Weights of a small multi-label audio tagger.
Model: 4.17M parameters, log mel input, arch resnet, norm batchnorm, widths [64, 96, 144, 208].
Training: cautious_adamw at rate 0.0022, 7600 steps, batches of 512.
Data: 26041 training examples, 149.4 epochs.
Rows from block 7, named by matrix and row number. Rows with one number belong to one channel. Each number is 200 + 20 x the weight over its row's rms, rounded and kept within 0 to 999. All counts start at 0. After the name is the row's rms in percent of the matrix's.
# convs0: first 3x3 conv (model.blocks.7.convs.0.weight, 144x144x3x3), inputs 42-47, a 3x3 kernel for each
# convs1: second 3x3 conv (model.blocks.7.convs.1.weight, 144x144x3x3, transposed), outputs 42-47, a 3x3 kernel for each
convs0.66,102,181,210,192,204,179,154,216,220,184,178,162,203,190,211,217,227,206,210,191,218,204,222,187,191,178,162,183,236,231,219,246,219,210,226,208,199,197,197,216,210,209,185,183,186,203,186,205,203,216,214,217,196,236,205
convs1.66,099,217,190,200,191,229,192,207,173,172,227,204,260,219,153,178,195,203,178,164,207,207,197,232,247,199,230,234,229,207,210,200,209,175,210,225,200,206,196,229,213,197,200,217,178,197,187,197,189,249,197,176,187,200,204
convs0.67,101,185,189,182,216,197,221,183,169,238,211,208,205,207,211,194,210,187,201,212,201,209,214,188,225,192,207,212,195,219,163,165,218,171,166,195,220,185,153,211,225,207,226,175,221,212,191,214,227,188,225,218,184,206,188
convs1.67,100,177,197,226,184,187,219,232,205,202,204,190,180,221,222,202,197,178,195,220,206,197,179,182,193,257,179,199,209,173,187,180,216,200,198,259,193,164,217,203,175,211,187,227,169,217,208,202,220,189,184,191,197,182,191
convs0.68,100,175,228,197,208,197,211,147,173,151,191,204,207,225,228,183,217,194,213,164,192,204,178,211,237,208,186,149,190,213,182,170,175,202,209,165,213,184,214,203,215,189,196,206,200,159,203,225,203,225,200,181,147,196,195
convs1.68,097,224,202,201,226,231,182,236,180,178,169,165,195,196,183,216,185,178,234,207,200,218,209,217,230,173,187,184,182,165,207,159,190,201,181,224,221,165,185,174,186,180,182,160,204,202,156,234,186,189,192,191,171,232,225
convs0.69,096,165,236,192,183,175,171,209,201,204,183,220,183,189,201,196,184,151,187,213,235,223,169,192,178,225,217,180,207,216,212,201,175,184,198,233,195,204,214,228,189,178,192,189,191,184,190,182,187,194,185,192,214,219,227
convs1.69,100,207,183,178,199,120,193,168,201,211,224,161,195,193,181,213,207,170,184,187,241,205,199,222,210,176,225,198,222,226,178,202,202,198,181,208,204,212,209,220,197,180,217,194,222,192,214,217,175,220,210,185,192,198,188
convs0.70,101,208,184,220,234,223,161,202,162,163,200,210,198,204,218,181,196,204,212,186,194,183,205,177,197,194,175,192,193,224,204,203,205,235,218,199,203,195,181,224,195,164,176,216,207,243,200,178,169,200,213,209,194,186,195
convs1.70,103,221,170,195,204,187,225,205,186,175,186,191,207,207,194,220,203,182,195,186,217,217,186,225,237,190,199,216,239,188,207,162,226,187,191,203,221,197,216,205,163,170,184,195,205,180,199,174,188,186,214,188,196,178,209
convs0.71,100,207,166,212,213,186,223,207,177,185,183,215,214,218,194,222,180,199,222,209,179,160,165,197,178,188,174,196,192,193,171,230,171,203,196,179,186,184,222,193,217,192,198,197,210,208,173,227,169,204,208,190,176,213,204
convs1.71,096,225,179,221,220,213,191,216,192,181,228,206,195,198,196,151,197,186,218,217,215,176,237,206,203,192,212,206,196,179,183,179,208,209,203,201,198,215,182,194,193,177,191,157,207,191,195,208,198,139,182,176,197,219,214
convs0.72,105,216,194,240,205,192,191,186,170,189,233,199,167,186,203,171,194,206,184,194,170,240,193,204,206,236,222,192,216,214,205,198,202,200,166,219,237,210,205,232,189,206,205,204,173,181,181,182,212,198,213,199,218,204,192
convs1.72,102,178,200,194,188,240,223,202,204,204,190,194,243,189,214,186,175,162,204,194,190,211,203,175,200,216,182,191,205,195,185,214,233,220,181,208,169,224,225,181,212,206,208,213,224,204,228,201,202,187,210,216,213,238,233
convs0.73,104,193,187,210,193,218,169,221,184,219,170,205,189,207,201,237,183,227,197,170,193,184,208,206,225,159,182,187,183,209,190,209,210,190,215,189,203,237,219,207,210,237,205,169,213,202,216,178,209,206,229,172,195,225,184
convs1.73,103,218,198,212,212,198,186,202,168,211,242,207,185,191,185,175,193,158,203,206,173,191,184,228,226,204,215,213,207,203,217,201,206,212,209,209,208,201,181,186,207,223,183,223,173,181,194,193,173,163,212,181,203,198,184
convs0.74,101,196,167,211,194,208,198,192,191,233,223,210,244,186,190,201,208,173,198,216,150,185,179,209,198,187,191,231,210,168,238,198,206,193,218,208,177,158,203,187,191,214,164,180,182,224,192,197,201,211,200,196,209,189,209
convs1.74,103,224,214,193,197,211,199,194,241,186,208,199,231,210,175,224,186,207,195,201,222,183,185,190,203,182,196,223,200,218,203,175,233,206,218,174,222,211,222,204,218,209,204,198,204,179,222,248,234,219,250,188,190,227,228
convs0.75,099,186,188,213,212,198,206,213,188,184,196,191,205,176,197,214,215,224,204,171,205,214,182,153,186,185,215,202,214,183,202,227,183,206,156,209,195,176,227,195,232,186,210,212,214,212,174,203,220,224,192,190,216,212,223
convs1.75,104,208,214,205,218,201,175,236,208,174,223,184,192,223,224,175,195,205,202,181,204,200,201,208,247,212,207,213,214,204,220,186,189,210,218,199,213,215,218,192,206,185,201,204,209,192,218,227,196,183,197,185,179,225,171
convs0.76,104,198,206,204,194,191,193,223,246,203,216,225,210,191,192,233,198,234,206,171,162,210,166,213,203,194,201,211,209,200,220,209,157,221,201,196,183,167,189,158,190,191,209,225,206,202,191,187,171,201,200,224,189,198,222
convs1.76,102,176,216,209,173,194,193,182,246,188,214,210,190,152,176,174,169,189,210,201,192,184,215,231,199,199,224,237,192,191,193,204,192,208,216,215,192,226,178,180,228,205,192,206,204,226,184,210,176,214,194,197,202,199,201
convs0.77,104,230,209,182,163,236,207,261,236,186,186,217,193,193,192,207,214,176,192,223,191,206,205,206,171,147,199,202,161,177,200,218,182,219,186,192,225,212,155,190,196,243,201,189,187,196,201,156,198,192,190,192,202,198,224
convs1.77,104,202,168,194,177,170,198,192,161,192,220,193,179,245,198,217,245,169,140,186,194,223,191,194,211,201,240,209,225,196,174,198,182,221,219,233,164,207,194,135,169,209,197,209,204,199,235,196,212,177,198,173,200,198,189
convs0.78,099,210,190,188,197,229,185,192,201,171,168,185,215,183,198,227,235,225,219,191,224,224,194,174,209,240,187,217,217,150,176,209,183,190,164,149,202,185,165,210,204,216,213,223,201,207,219,181,204,204,196,173,213,206,157
convs1.78,092,238,202,224,240,182,186,251,221,193,208,175,154,227,200,189,186,223,195,192,223,197,175,216,195,223,214,212,212,208,202,189,234,226,186,209,229,209,199,199,201,171,193,204,161,172,177,160,169,192,186,186,189,178,151
convs0.79,101,242,223,216,226,219,197,220,209,186,207,210,216,205,251,190,169,211,203,205,162,194,211,192,183,203,177,216,208,200,242,175,166,172,174,204,226,196,197,152,198,222,183,197,169,188,194,219,189,237,202,134,190,187,194
convs1.79,100,186,165,211,204,197,194,193,196,196,196,177,215,243,199,175,195,213,192,192,207,203,216,217,174,185,192,208,181,181,200,224,192,202,214,225,186,223,211,192,184,205,190,164,160,189,201,241,204,194,167,201,216,185,217
convs0.80,102,207,201,230,215,178,167,226,185,181,190,255,222,223,199,190,168,181,192,212,205,235,178,171,154,222,213,162,205,201,234,200,189,202,204,242,201,190,210,194,220,200,200,177,212,187,210,188,170,191,241,199,197,200,185
convs1.80,101,190,182,185,192,167,203,194,199,214,203,193,199,199,211,211,201,208,167,217,181,182,200,192,179,211,167,210,179,233,199,177,176,161,232,209,221,190,221,200,186,229,186,220,211,173,131,201,171,167,190,207,216,212,200
convs0.81,104,226,199,183,194,234,164,206,214,228,205,212,212,182,207,215,179,190,211,213,188,209,193,174,200,206,207,178,191,184,200,226,209,185,211,209,194,208,198,193,201,181,171,159,201,178,194,193,218,194,235,202,189,161,173
convs1.81,101,226,189,176,199,192,208,170,192,202,211,169,176,210,192,191,220,169,183,231,214,212,229,221,206,161,219,201,208,203,186,179,186,191,199,178,186,182,208,196,223,201,209,204,223,208,219,202,211,174,198,209,211,255,203
convs0.82,103,183,140,234,180,167,155,198,183,208,209,254,218,192,174,214,190,180,184,176,205,225,199,207,199,201,188,177,180,212,155,215,229,218,202,189,178,206,202,187,195,220,197,184,152,193,200,162,204,198,218,207,196,187,204
convs1.82,107,198,215,203,210,235,214,195,210,184,212,158,223,207,186,213,199,205,211,178,194,249,180,227,238,172,241,240,211,212,202,199,191,211,184,219,212,177,208,206,210,169,187,175,207,200,220,232,197,193,225,191,181,196,223
convs0.83,102,171,208,207,215,174,184,197,217,207,175,179,196,170,186,185,176,191,199,218,224,225,187,168,189,199,177,238,194,185,175,207,228,231,230,194,200,197,172,203,191,189,180,210,211,243,200,190,194,189,238,225,183,230,188
convs1.83,098,169,168,212,209,211,201,211,197,198,207,211,220,190,173,187,173,174,204,174,174,193,202,191,183,193,217,226,196,186,179,207,201,192,194,214,179,189,212,211,154,186,226,195,164,183,196,178,216,207,188,208,184,212,236
convs0.84,099,211,170,202,201,196,218,218,168,225,192,201,241,192,186,241,181,197,186,211,189,175,230,196,200,216,162,192,207,197,196,184,211,185,222,189,206,212,175,210,225,223,188,187,214,202,173,205,197,207,206,210,183,230,190
convs1.84,100,203,173,207,184,209,170,224,194,192,185,206,203,174,202,173,165,165,217,222,204,185,192,213,192,216,174,180,183,173,193,171,200,225,242,219,215,178,189,221,175,177,227,230,178,221,158,201,225,153,174,193,193,173,188
convs0.85,096,169,174,222,175,198,180,217,170,174,160,206,185,218,193,158,202,197,190,188,212,192,224,210,201,233,192,197,176,211,173,204,209,195,206,224,191,214,194,193,190,204,177,194,180,193,177,184,199,234,181,195,200,229,184
convs1.85,096,188,190,188,214,211,197,196,168,204,204,195,237,193,160,213,191,195,207,181,226,196,199,243,234,199,215,212,230,189,187,195,201,182,180,209,205,246,178,162,182,182,197,163,184,188,227,169,198,212,194,187,212,194,202
convs0.86,101,233,187,204,213,240,191,186,234,185,245,161,223,226,248,188,222,198,207,200,216,207,185,198,184,215,175,185,204,194,192,181,187,198,172,231,194,219,201,199,164,179,161,198,160,185,183,192,204,205,177,197,180,152,206
convs1.86,099,201,231,200,176,201,188,166,232,213,162,162,182,206,189,178,207,166,213,172,196,205,192,243,204,195,186,221,216,186,222,206,229,232,178,191,206,216,184,200,214,185,202,174,209,184,202,182,177,206,206,140,200,208,204
convs0.87,107,195,164,213,193,215,175,200,198,167,209,239,190,200,217,181,179,190,206,200,184,191,185,196,199,181,227,214,157,179,229,228,204,198,190,194,216,199,214,211,159,204,216,162,204,188,154,196,211,203,206,229,180,189,200
convs1.87,100,198,181,248,221,229,181,216,194,257,176,172,227,229,178,205,206,217,214,223,181,193,205,233,202,201,181,187,177,192,183,219,207,197,221,216,214,207,178,180,186,223,247,166,211,161,193,178,202,207,204,210,175,177,184
convs0.88,100,198,201,217,210,162,173,174,193,222,206,231,171,198,187,207,221,177,181,192,220,194,183,201,188,176,158,162,210,227,196,194,174,226,194,222,212,212,218,217,194,204,191,182,190,206,208,206,199,235,168,209,207,201,188
convs1.88,100,206,208,199,176,204,218,211,232,212,180,212,241,178,187,203,211,184,207,215,231,185,228,233,188,193,181,201,188,160,188,226,188,219,179,192,214,223,191,227,233,198,203,206,202,236,186,183,178,179,200,237,187,203,189
convs0.89,105,209,199,209,178,189,213,224,172,237,211,191,165,190,201,165,193,208,187,199,197,208,195,199,192,213,175,180,180,169,225,218,173,196,205,189,227,177,194,229,177,196,198,196,220,184,218,221,206,173,229,186,205,177,188
convs1.89,094,206,198,182,218,195,215,204,195,232,220,220,202,199,185,199,186,215,159,216,213,208,202,170,177,197,186,219,186,197,213,209,192,211,216,199,179,190,216,174,204,211,169,203,190,202,196,212,193,168,230,218,206,216,190
convs0.90,100,162,188,201,193,189,211,179,212,197,202,184,194,220,184,200,153,174,200,204,179,172,184,187,173,176,195,204,213,240,197,204,220,172,161,193,172,185,194,229,220,222,209,180,204,182,189,189,186,198,190,185,178,202,207
convs1.90,106,195,215,200,212,189,190,181,158,213,240,189,197,188,190,190,190,177,206,236,233,202,194,203,208,208,211,183,218,169,174,198,170,178,227,200,214,215,191,172,208,236,214,236,223,201,212,213,179,182,237,200,179,207,210
convs0.91,096,180,184,183,180,203,197,219,206,221,228,181,192,226,188,201,155,214,213,192,200,213,212,167,176,201,205,205,143,197,191,179,216,176,208,201,234,175,155,205,208,155,210,205,207,172,226,180,183,199,216,196,166,229,214
convs1.91,100,187,194,200,206,213,184,138,195,202,195,211,216,193,197,227,210,209,233,177,229,220,231,182,210,213,185,195,219,195,184,204,197,203,171,190,181,223,241,213,202,192,223,232,204,215,248,209,200,196,207,148,188,171,210
convs0.92,098,190,196,216,197,205,198,197,190,173,214,239,155,192,197,178,185,201,191,198,230,179,190,197,191,250,211,189,225,198,202,193,194,231,192,190,171,199,192,215,220,174,189,216,207,193,205,214,193,210,184,189,217,176,219
convs1.92,098,212,252,205,193,207,160,195,228,214,230,172,182,198,188,239,212,198,203,231,211,185,180,225,177,211,219,219,163,194,195,239,218,239,194,199,208,199,200,216,213,173,199,230,216,199,181,183,189,190,187,195,190,166,200
convs0.93,098,208,203,172,177,201,185,236,195,172,193,194,214,193,192,189,199,187,197,228,185,203,191,175,163,143,182,179,206,145,179,221,169,153,209,225,176,170,180,182,205,192,198,228,204,212,198,203,220,207,175,203,196,204,197
convs1.93,104,185,209,212,203,192,198,188,210,207,147,194,212,201,167,192,181,204,167,207,206,170,209,216,192,222,189,183,190,201,195,194,169,175,208,192,212,220,204,179,202,160,223,201,221,182,202,185,186,203,140,214,210,171,178
convs0.94,096,199,241,231,173,236,208,194,213,181,192,216,197,167,244,226,205,195,181,211,176,173,189,149,218,210,230,209,177,196,206,172,197,193,225,192,201,218,211,186,226,173,187,191,189,203,233,191,187,203,183,192,205,245,214
convs1.94,099,196,215,197,228,233,186,213,180,217,195,168,209,188,204,198,191,168,174,213,226,191,211,193,222,217,212,201,203,192,202,196,202,170,216,193,191,219,201,190,176,193,208,250,235,189,185,207,197,224,178,196,220,199,169